Rows from block 7 of a small image embedding model, named by matrix and row number. Rows with one number belong to one neuron. Each number is 128 + 24 x the weight over its row's rms, rounded and kept within 0 to 255. All counts start at 0. Numbers have three digits each.
After each neuron's rows are labels from the 100 images, of 14848, where the neuron reaches its highest value: "top examples" is what is common among them. Only what is clearly more common there than usual is listed. The data: views of escape-time and Newton fractals.
# fc1: MLP up (model.blocks.7.mlp.fc1.weight, 256x128), inputs 0-42
# fc2: MLP down (model.blocks.7.mlp.fc2.weight, 128x256, transposed), outputs 0-42

fc1.114:117101095096122129152146124138159169082146089136159089114128152122166135142130140116119161136121105105152128131134124151104179099
fc2.114:130138146142175124102134130097160101112153124138139127145099102164140142121156147100139140068119139131105128122149162125157101093
top examples: pastel; Mandelbrot set

fc1.239:135139124060118158147117150122149100132088133128117125138115132137129136178163119108103137120128141132154162162130135158145123077
fc2.239:144145148118150173170184093179118158100099115150118112169121158107115124106154155135144130089154135112170118127101098143149155162
top examples: burning ship; sine Julia set

fc1.133:159100118121136123128096101107171167086116118112137170079137177138122107095095106122141104086168120154145133139141134145120111126
fc2.133:125117152111118177142161093143166109130127162127136112140120087100112113146164132158144106112118146125141154114106141143152115149
top examples: tricorn; quartic Julia set

fc1.173:111093122147165141118086167106155111122149106154161118152184154150132122106105135124179133109109103187129112166137100086150135095
fc2.173:135171113128139141093088138111120117166131117107156127112137117177118124144115142109094152109153113129133140111109165088111106105
top examples: burning ship

fc1.15:107110139120136140152137114098117106146137092117154131155101147105147130146096134131136104091132111143140078119159162137153120094
fc2.15:120152159119136143136107081138121151135111069108118098130137144115155150120134111123191144092110150137136115142137121126150095099
top examples: Mandelbrot set; Julia set

fc1.151:132142169151147127173121105092143133110099096073163148123166098131098138133142102084140120123128121125045130120102108135125124183
fc2.151:079084143205111105110135154138084102125145142189133131143124116106116152111135138162153153160160124112174106124122098132135119115
top examples: Newton basins of three roots

fc1.180:132111137125094111128106133128074124085207197141144123124120132131095108161123115119114102144116076144128093136139108137147143126
fc2.180:154087138106098088165121110107140094122132161156115109165148096128131162149162110104113156141108136151107167143123155125105096119
top examples: cubic Julia set; Julia set

fc1.225:155149151187132129149132110114104143129143148144137116126106117153125090166149165148147123153102111114111129116112121144084142100
fc2.225:163071148118111121109139164135136097134084150138134134161130093140150180090102153141115127120116124149145168117151146118143114082
top examples: Newton basins of three roots; quartic Julia set

fc1.172:145142164089152140113173095133110113119139147154148120143137122172163125127107150169121189133173165148135088086122161101152107158
fc2.172:167109123133134127122146114132121146113171076155151144143136143124125131134194108124180131163140152087149143103178110115133142161
top examples: Mandelbrot set

fc1.5:125113091140089147132092121098114132134118143105129171141116095129120159140180116113174109107111127145068108147148148124137115115
fc2.5:113141187129120136153088112094123158126124103119123159113132127118107139099115093167094149157142105132085071140129126117142122139
top examples: Newton basins of three roots

fc1.86:108121107148110122129120109099126115098167136129131146099142094114149122121130089152090139148099143101129118151109118128160127138
fc2.86:144100119108145134134111113147099141123096131136121143127132175173123110146112127144153129089144103116135154172130149151123163122
top examples: tricorn; close-up

fc1.117:098133071180133134141110152096125092129163139118135149126136122134147114137131153105118129111143091154081164132110106099107150132
fc2.117:114114109129119104091130118172091152104109114134144155132145150146119115120071116148095148096139169103077135120155112134158114119
top examples: burning ship

fc1.3:141117139106140143154111134100081136145097114112077108152136177101052155142124126142122121139122130137097137104136160113174112127
fc2.3:122108144183166138134119145106140111120151144146165094113138129169138118131142122118167128124125120099133103145068113146123157106
top examples: cubic Julia set

fc1.61:108172105132120146141143092105125077129090124094139141167114091134132134164147130165136131171102155138137115143128144143085106122
fc2.61:196111108131120112137098192150121109111143134148115115074082130150123118143122157140128140093138120064097148112133152142155163100
top examples: burning ship

fc1.78:115115149082114097109135113084178147130142157095106118120150087143125120118142133171163137139106141102109118092091114130133162065
fc2.78:149133135152122137149124097154133128093144093110112153125126095090161155096154165135123116156144112172150139153109100118134092158
top examples: burning ship

fc1.221:154144090142114161159138114172161097096147145099101105147132148133162121123125128136092104147147158118143157106101119177120127178
fc2.221:142150132160173121155097116113118138114152147145146184148086133164120149082070147103158090072125128137138148146142150101132143111
top examples: quartic Julia set

fc1.45:140131148112153130117094099102109152129104136144118131099151161130073170131136115118115135157125101095140110167134131132111151139
fc2.45:109142145106131154163119150140164114141139097158093137137158092160105108148141097112088111102075123122101152094120145095109123135
top examples: grey

fc1.111:156111174138125103152122115087128122108105114162118074127181080115114095109134184137117139149100107137109136109080107122088153182
fc2.111:089128094127128098137127120112163136153137140115159168154119132122092113097097132098134117109138098138074137126140120143128092061
top examples: Newton basins of three roots

fc1.53:120120130099160151172150108111112162120123135146140161099172129109122157146158139131154120144129086081138122100070125101115133124
fc2.53:145140148109131136170152115120104133126103102164130148126179130168094113080163116131115106139139182153096123133141151134107093168
top examples: close-up; Newton basins of five roots

fc1.83:126105128109179117179120140096132115126121124124147159143130121175097136155158105147125114138122159132127176146116075153136112133
fc2.83:096101083125141120164129107168125093124138086106134110151171151129092128098111164159131103129176104167134110124137120121118153107
top examples: cubic Julia set; Julia set

fc1.6:131132144116136115154118103109134146101129150159129092110094125099136132107175150178146122108093104110125176162138122121130101116
fc2.6:097135144129098134122160133121073136134141126159128132140132116113134105148204110092122119112137123114180078137120096118153110129
top examples: grey; Newton basins of three roots

fc1.124:162129132158104157136103149108143120112141138129099113108097091124136113161160117105125111099120120111139128143108128133096131115
fc2.124:082168093143164108123127180104105127111112077148142139137120176103111140135130098115094125133138130192127117141093122145083115122
top examples: cubic Julia set

fc1.203:133179144118121150128129137100100099116122150114154131120142122152113145154141119122148131130138185121150113181119172143184115089
fc2.203:120122090146163134108193148181120135103148127077122142131138169133115173095126104113142167146142115156130149121161123140078135134
top examples: burning ship; tricorn

fc1.194:140137158126096150140099077144134159127170111124136091153117157121127113099112113102138098125141105151148140149115158123135109154
fc2.194:130076119164132149111112098170121100157166175102118194102157119127110180154104110124131133096157123135085157173146105102137107100
top examples: quartic Julia set; tricorn

fc1.104:132141096129160157143122158148117172134165142142120137124153098104145122144140143109147083113134173141115127131110136128110137130
fc2.104:128121155120117096147110105168149120093114119151121116137113152108151181149120125125116126143131100133086141098117102147136141091
top examples: Mandelbrot set

fc1.1:120155108090107126126175152110145083108142148132160143129092127125128120154112118120153129117117110147114130177168149125140128123
fc2.1:186125124110127136081132154110120153137104126092143120111137127155132131123138120113127124114098121100097129159149101091131112109
top examples: burning ship

fc1.253:194125135152157129099160126171160125127178146120143146118133110115158154126151108109127094138100131122147070135128150162123131130
fc2.253:118144096125142097130129139144171134128074155093137081100141122124164111089135105138145132142073137135163105115159140109135171113
top examples: tricorn

fc1.189:161097131133168080124080137060131140142168129124126129164136141123105124139099106112098128140135153127145115117111154088121143131
fc2.189:142092178194144150112163147145105164158102114119161157124097167127142128140168087100170136152087098125106100113130135136115139113
top examples: Mandelbrot set; close-up

fc1.97:138125127124151137157136136087088159130115146112147162107093137082101134128131110093087073118094104120127144156134110117123102125
fc2.97:125110155077130118126110107137124141146139114141101125145150138103107111133064138142115146162100133172146123138146111134083147113
top examples: exponential Julia set

fc1.224:101208114130115145133109138107181116144147105113143135129150099130114113124174163160126136124118139111144126132101130104165141134
fc2.224:100130130137115114153149134131168106116091143143141128121127074110169146121137105161124133129091138113120132089124114139159124136
top examples: tricorn

fc1.134:121173174111115139117102106141113123148125110117123149107134159112118197153122062120131122138123145162134079169114155157138087105
fc2.134:143135105118116123113157120128110102156112129117156110108130160106175116126137107159152168136134121128125123116181102143118171085
top examples: sine Julia set

fc1.191:149168139098124157115137116128155118113128148145139191116115155146101143137097131127096137076141132133171153125173128136143147172
fc2.191:109136180130108164115116101111122152092117127124129174078126092150136153115142113156151097136099123136110127123177126104106121149
top examples: quartic Julia set; cubic Julia set

fc1.74:086138100133122124104100144133125111117141134145102118145122130167158159129120157110101132156085167177104149137138088142117134139
fc2.74:122136147150136135164149089121138166099175145156086174128135108112142102174157145152155110135126106119168163123133157103136119126
top examples: sine Julia set

fc1.7:150092149135159123156105088140142143134144117126148149148148100140143165170120129113156124096119177158118132110093112116132105142
fc2.7:113136171132112131179176149079130110137133120111080114155136155137094116088075141117089135152147107107130128135153162128118123111
top examples: Julia set

fc1.77:130142081107100125134137040118093170071119117124093114109097145127101105116157146148121169099139113117121110122100118133140101129
fc2.77:131069117113125140113113155097112155138102136139115159157154148119111134128084167132126143133133157114148185144146126134136097082
top examples: Mandelbrot set

fc1.234:098145111166102166180110145137162128093110124126141122152120130117124107161132151123099146111111104098157118095129130103129123132
fc2.234:082169138124116134091122126098112123147157128145081101121120097084125144125139097108181143146088141141125168115096111105146133130
top examples: Mandelbrot set

fc1.196:121147133120166136118171121123111105117168130106103119124139133093134094153127079129159143079085105129126132139134121114151077114
fc2.196:122153144163083067130131100133129129134099133150119120127157165112134134152109113119129138145132170118149093134118123123129120111
top examples: grey; Julia set; Mandelbrot set

fc1.219:143143125120161092116133127095121116127116138100131132158117106118073112139140115159105136141079113169180148137156094121120128161
fc2.219:140112101104068098164119118112100126134136108138119162141166095124138141137145126104136134122163148114103102135111106129110135154
top examples: sine Julia set

fc1.195:130168128125099150120143124105176115124120127111080128100117115104124145164143096101109118117139076148137140147144175153162113123
fc2.195:123177107140126130150101098120136141134109121136169118145113118124135149114173139128114117095140181103127123106135124092131157114
top examples: pastel; sine Julia set

fc1.164:154168115125151131093142149152116109126119148151118111110121139137116116151117118100089140137144060157152108130132138130134133136
fc2.164:181103097140146100139174145171161126127144139132113110137108154072155112088129132136143139107117132088136139155096100114135113141
top examples: tricorn

fc1.39:138151144144128125101137106090174107146136154121145110166152123139131148129107173151162120133130120118151125118136145094115162091
fc2.39:129146125111129091137153091134151174124075137118111150110152137111152132104122149122144177139165122137119122152118110158151069101
top examples: Julia set

fc1.206:090134157144147124142118078097110123113154102153108119147123087152084136106123154120142137119115089146111142128135108128130148148
fc2.206:163072113077177147123104163118152126120143130117141149129143090153108145132130097154114148142104121119163114150155105083093163130
top examples: quartic Julia set

fc1.140:122102145092169127123116153163138166119151096161140113117141152116130083101117125151121145078165128136129129125097137112143136144
fc2.140:157132135088114135105100094133100096110119137145125097187088143106154073126111132097154154113097106127114150140134128121103102101
top examples: Newton basins of three roots; vivid

fc1.24:154152148123144154175153165087124130114176127136124121163130117116150095106138108101131169142120136152112114127154098159113177165
fc2.24:127146169160095077094128142135113116138162161139151108116163114131109119147157087108124111093121093149127125075098091121134109184
top examples: cubic Julia set; quartic Julia set

fc1.167:138154151104143150082136105106128157151136138099092166105125125117097111135104114140137122111125153135123149121151119160107153101
fc2.167:121114133131101142090100104152131121115089157154158113101105183141136153114116140142134138108117123135096128117131104166102136102
top examples: quartic Julia set; cubic Julia set

fc1.201:131133115137167121146180124106147151141131175127105136137111149104135145125129134138162161168117079135074087082122153144135136172
fc2.201:113108153143127099130084123135126118135161111162118180166144124142141123108130112109144110104105161146135123208114111124131117098
top examples: Julia set

fc1.233:125092158151123105141134193124110131157155131150099118089117139113133129125143076105148119097139117111166128129125132111139094117
fc2.233:132100110133137126187096100102125175102092074141132139161144123149105193081080140133137185138124123150120123118110090116132118125
top examples: close-up; tricorn

fc1.185:148095143149139105159127073125127096129141144121168113163099080131159124166117129120146122172122090110122134171098141177143153132
fc2.185:128074144104116129113166134145140127141111123105141112130108135131134144109128109141156140141148125111115129125143165119122129162
top examples: Newton basins of five roots

fc1.38:103178111093101132091126145115084171112147110090088142136130115134174143113120169139137136103129132135118128114148119095108107145
fc2.38:109115121131135128135106096128109139110106092128108084132116125127184142196144054139136120133153141130149093075103137107087144147
top examples: tricorn

fc1.76:131105094107121115146128090135155120107090149138107128180128159112118124165121151135158154169143112073121113112154108096100167126
fc2.76:153179070121134147146113060112131117077139146124147091140129144165174099109101151127100121109141142151135147096140112136133120106
top examples: close-up; Newton basins of five roots; burning ship

fc1.50:128140126085149117129142131071117106116102150131102158132138107157151140151135140147102109064122094128109129154104157155147146111
fc2.50:139122175118148158145123118105097108178094136119135152137096146139126075108111124111129128175144113139128114138109123128129131120
top examples: burning ship

fc1.149:130143125114086130144134156138169134137128102132141159120079153144132115103158159140119119116151154101165151150165094189109105106
fc2.149:109161127091120115096148130163080127133120116121112118164130157149101128141136129126173121146128126102150096113127087116108081121
top examples: tricorn

fc1.207:115125111109089142157066134149129123109184084120153117175147149118149135136106133161098122128131152102124137143133165085123149133
fc2.207:139135109141106118122153102161127143140103114134087097123170098144173133116144077133104148100167161128127112144130098152128152122
top examples: Mandelbrot set; grey; tricorn

fc1.109:121141118161101105156119143104127090140119119116153157085104129126112107133155136145123107144098174173128167142151171135142169107
fc2.109:114129090090145103131142070136105118132110120129123115121123099124118134080150163128171150122084134088129142103159101192156084164
top examples: Newton basins of five roots

fc1.68:136126132130122145150104087105142142134120134138128144138098110114099140111123125116100110062136155164155142069109132161130132110
fc2.68:141127106151101137127132128119132101142155132155135132112137135142085126136146144110128094139109163128161160147142093129170104136
top examples: tricorn; grey

fc1.231:114101115150145138139148142157197089158135118131101123164097171176117135119125112100123134090151139088141139140160124149102070110
fc2.231:112151156100127114149159114114139163114125121098142134160114120154079120116125134131123153087121130121147142104079137166146175116
top examples: cubic Julia set

fc1.23:134141128143133171139108129158191136111127168075105131126117157152085098090119115084145151136119121128105083142132165130104148141
fc2.23:122157155196108143121108124100120080133096120145137132117101136107133156112077162092093163143147120132128045113175141145164148143
top examples: Newton basins of five roots; vivid; close-up

fc1.99:131100109167123081131147133109122144093111120126124135088111068087115127159121125122144107099139107126083123146088103135117117163
fc2.99:088140133101135131154115110143114103124170116110179202176099144133178149090137156135192134117127071126117146127159097127134142132
top examples: Newton basins of three roots

fc1.161:120126120156129169120119118125136115145116143130116135114111127142141151168120108109147136145112158122111070111146136109108097169
fc2.161:093128116181115126137139108127139088148121163127155092129147204139182135139101152121108054092152127135152126126168133093135086108
top examples: Mandelbrot set

fc1.88:112117129169146133103112146100140136116135123142154174121144154083155134099133152154129114131113114128132131120132123116124135147
fc2.88:108120149117123120144107156146110138112114102110098121157112162098106057112142121161119120136101103136148142199162145154165161121
top examples: burning ship; pastel

fc1.158:126146187167111139129124176128120133162105114095127176122118152129135116164127141103135121162165090114118122133115111170123111093
fc2.158:104118124098102154136159136138163098118131132137156078132131104148152119127129099118110098147156111116113156159166118119175148141
top examples: grey

fc1.123:108065127145139075113137108134058125133123142167138131091141136140153123082131126104114147076153107137121144115120155103102149165
fc2.123:100066135131142133141160172136156183128144118091168153115108134147123109107134117134106102133121141153169090104124154112132123103
top examples: Mandelbrot set

fc1.215:127138120143091114130121122144121160156128160126157090149089134130093175163147107116114103140175156092138110139096127139092119147
fc2.215:148136074119159148130112091151146110115095187100114138133108118123143152147100168138136120141146144107144124147115112111112119082
top examples: Newton basins of three roots; tricorn

fc1.156:128126141126110133159122122100121124114114141148122123174154114157114101120093120066144130149177180203155090158122142120166114138
fc2.156:095138186096147169094151153162146136135106130089158117159183135120150109130180131150098147137152125123125092118132083095085141114
top examples: burning ship

fc1.16:138077120143090130136171161131147115077135115095142099138123145161089119155135126131153133145129103117127139119120115156105183163
fc2.16:179112097125135147106117119129116134120093139116095105131086169115125178135113126136167105132086141134110112137139195103098137144
top examples: burning ship; grey

fc1.105:162140114113110208109130142124076104120162143116146150102165111169143123134101125161123129140091118132136152081128139131126132125
fc2.105:089127129153149133102109159137101142135145082172134097107097145111157081097152112163124118136077114142141098110118177114124124149
top examples: tricorn; burning ship

fc1.43:079129151100117148107207113082131105105131144098126135130142143087099160117147145098117118142137103113170152168127117111118160135
fc2.43:170138133150132140097136152121159145093127106169159196116096112136126086152119109151144147111124144166109121145130125107086137169
top examples: sine Julia set

fc1.67:115144179118113101146118156091166172178123124145147145124166135130120107131141100155103174123100070153088120125138119079111114125
fc2.67:133142148146143119174072117131148156116118135114123080153124125130103085132117099160195114141078121119104122156142124119127090132
top examples: grey; Julia set

fc1.157:139160144130158142136132162138124161142144134164117126120140157119099143136103131099075159115150122129110153113146104149099111100
fc2.157:106150123139155157144168106121146112173132096114100134110126129068137169094122115152155127115120158109181136122107119115141157123
top examples: tricorn

fc1.166:158124099130095178162156104154157120097136215136112154148101121079107109140106148149074128145138120122104150164127118146157133121
fc2.166:162138140144138082084115154115118155134135092122117075106155123107144151139083204096160131173094147137106162138108115157110139137
top examples: Mandelbrot set

fc1.119:164148123143160135155163118103122104148179120118143127120168148139075156103134121145113137125105123109169130159164162095106105110
fc2.119:101151169134143082072152144100119125169072077134090081154108103154169094125120129123133146125121139099137142130106111160167117101
top examples: grey; Mandelbrot set

fc1.22:156148127133097105134087120138088122117131104116116121097109105175117097118130140121132129111142114118111097120163116105086149121
fc2.22:123083154137148125089158138162137130112112163148099126165148130099108081148154125155116104112157118147105117136122130120138146128
top examples: Newton basins of three roots; cubic Julia set; grey

fc1.251:101106106166115146128116113094131151141142152089125111128138137104096090079113182169101122118086120085149126092153145120150150138
fc2.251:109103134096122140112111144126144133201113162121134107134120122086134148150180139122167102131115161183166123128134089138116119156
top examples: Mandelbrot set; burning ship

fc1.152:171175156133100131120133123141161112095107118118123132156160116110109121167118186107131106141154133123156157124146148128133128157
fc2.152:148085099151134141148133102133173158088147142130133156136183141196122092098109091128153171102143109126122134119095173128154146141
top examples: cubic Julia set; quartic Julia set; grey

fc1.162:105162104115106132122131117126160146146133097100138148087108099113113105104140139137086147136121116101154118121145112178136102171
fc2.162:131179112120141112080149155125153134138121136098094136146152159148140150103116126127126120111133145109148117083142149087158078105
top examples: tricorn

fc1.118:138122107173111118190140124081175088138152140157068163130100134203147154143107089128146117131111113081115101124089150128109147125
fc2.118:143138085142114107126098152124151117137128127164128124130139146111125126137113081111106117095132153163091145166118099097137126121
top examples: close-up

fc1.245:101085148136137110088134143124164158159155084140135132125125130142135119138110118140126091081122097162125153139152156144146095093
fc2.245:146145139154111129101127117111155143150100104124157086144119116133138135134124127133165153107106149143087072147124126112094134130
top examples: Newton basins of three roots

fc1.113:120075084100098096117111078111166095048148163154126152163134117131157108151091109111151094100095106147108125124103143093085147148
fc2.113:102134133151108135132149133129088142131164176122109166106150110167127151083126118126137140108149170134157116058135173113130182128
top examples: burning ship

fc1.192:120179126132161123089179171141117115120136100159134131114143152161127156112106119098099158161101131114126110136120138139169132097
fc2.192:116135124125137099116117147131129139173122140106124140062114141139096171078079094134116100152104093168098114162153112153121079098
top examples: Julia set

fc1.54:127143125115163140130128148124129106117060131137135107126219143144145109150144130085117142131150139118129083095140111185132150153
fc2.54:130089161123129095131117108146114122156142131116139154134156129125131144150141161127178175142127103161152144171123084123109169082
top examples: Mandelbrot set

fc1.37:119131107145123105140154128074119141131151107118144117114154140127104144176129152130160115162111106149114189137104116137106130137
fc2.37:107112097100151121132122104168085097137110125125144096154086096132090104156120099138137151110099094158115144131103142108110164091
top examples: sine Julia set

fc1.4:106162138125127134107073067114102141102107118112108107088108094160090125145146149129131107191133112137157124131116141092144143138
fc2.4:112145142098107138123132177111159119114104138126101156133121090133096135092117136125122147160125155143156138122149098150132084111
top examples: burning ship

fc1.127:123105158143127156142137101143121117102084163105141098173132146143129100130114161105114144115126149173103104120122163124163135145
fc2.127:158097109117125149107130137144175098113170124152099149138116127132141100172166127112123147132108148158155105149104137125099138143
top examples: burning ship

fc1.58:158144157129118126125139125118114114121130123130120134119119154082070133174142104148125143108089141148131132148151124100134099140
fc2.58:070154104130116117106169107109133171144147149117158142131106149150168129170109154108109173059122134115155108123099123168129162074
top examples: grey; Mandelbrot set

fc1.52:102132146147139142093104105102118192103105127139090130099107123119109107124096142100126127125130104153153178158169184125146138081
fc2.52:098141192146126110108158140125094091121140128112135107103151162059117134112140100127142121128141175117149135164140107128173102084
top examples: sine Julia set; grey

fc1.247:133117150132117153150143112185176127145153150162110100111079096113143147148167138141143108121119100106123130115140097168135151184
fc2.247:111129110124117135122141172102117136085083156127146168160111138117139129114162169141123101097138124149155114168110118093143129116
top examples: cubic Julia set

fc1.98:154126130167110148144097161154156122151095135113141091132138137179139116144112124128133134117113096168109146108092142145143100151
fc2.98:184102131158122103162109121085135102162107130150141153148085131106156114140102158154137149143171172092074127122115123130101139130
top examples: Julia set; pastel; cubic Julia set

fc1.160:118102122147131126082140102125145096117082139131144164132141102107115135149116116132135133157135114131106124135147145090162142154
fc2.160:099165128129111096122114097171125139085139129134110117118110107129140131153134088172133088106117121094121116114169134138088124107
top examples: sine Julia set

fc1.120:120133179119139106155157083151105139158173165127175149100094128141096116125142159153104126135118155124128098158142134144112136109
fc2.120:118157099145140084116101122125138118091107094137152145114124117114120143131120123125155141124126121129125122121135124138148081057
top examples: Mandelbrot set

fc1.238:125135123108177133130072083182143141129165162171144114155150142131156166089138107117132131129146105134138143107105108114146157148
fc2.238:154136100111130130114157154138114155088120159130090139123140104111127123124132127096175166134095132132093092163108146126117124105
top examples: Newton basins of three roots; vivid

fc1.41:112112112138088089123047166125121117148041136093107101104122129088146130169116153147171091116107074151144135116136131139139098129
fc2.41:098133163139146155133158119107127145137155152109120127128091148131076102120126148129152103113113106134153135093091148195126143148
top examples: sine Julia set; grey

fc1.178:149158177134182163134171095121147168141112112139100102107134110094157168111157146123130099119166120151118124128109191092134167115
fc2.178:117137132109123108130136155110139128152109114123149187106109114166096090121111112166140154115133138104091140138175113131115118113
top examples: tricorn

fc1.66:109119123147153163126105165102114153199135152158156137111148154136105120140128111124104149097145118150128118125101109099150129168
fc2.66:079100175135119126108060152140106188128146129111128097153141128112158111100103140117147149126158123172114181129100165125127140149
top examples: Mandelbrot set

fc1.144:129174119121185112120131093116144128078104091125103156085104081117113148180090149101144123102144126139118118129132148083093129140
fc2.144:089126156140130152168099174137127125123119130109085113130188125172122139182128110163124130127179144112107148146162097156171146104
top examples: grey

fc1.228:133131151139095100083100144138132105090155136102154092173114111091114101124099117112110117118199101121096135152133098130139103140
fc2.228:140113141134095148134129181099120123115106121137135139158114068103130111138120169137114128157115115127176146092170171090101165076
top examples: cubic Julia set; grey

fc1.232:121163119130104182094120156112121139105107133138115118119139152129126098149134117121117083111134115105161150102133151105093122173
fc2.232:145109148064123141145088136106121105127148108109109097125138134140128123069121169141127096136137142156161114144152120111144147162
top examples: tricorn

fc1.56:118084109111152093134145155144179111101142138163084123120104084110089098162119118118114185129148129139088158131116112082139118145
fc2.56:175170112138127087153186108095095153110143132134119142148148140144122130120116135123105132182089168117163121155132128143081140107
top examples: grey; sine Julia set

fc1.135:155113097090150139138163133152049154122118129155130116138123135164116121150141089140151152145154133085153092170163120158121135156
fc2.135:147159090161121151097123129127140085093154133127147159147166119123107160146121114100077108140130152179159115150138107118128115124
top examples: sine Julia set

fc1.255:117123125125101151146099111160145095102132193177114107142125142113136168145132103085093102149125121107149135155113106133123133134
fc2.255:099133049166110085161093130093134135168114134170137124072136128128092172137110124135152176139103120149126098135091133137119150118
top examples: grey; cubic Julia set; Newton basins of three roots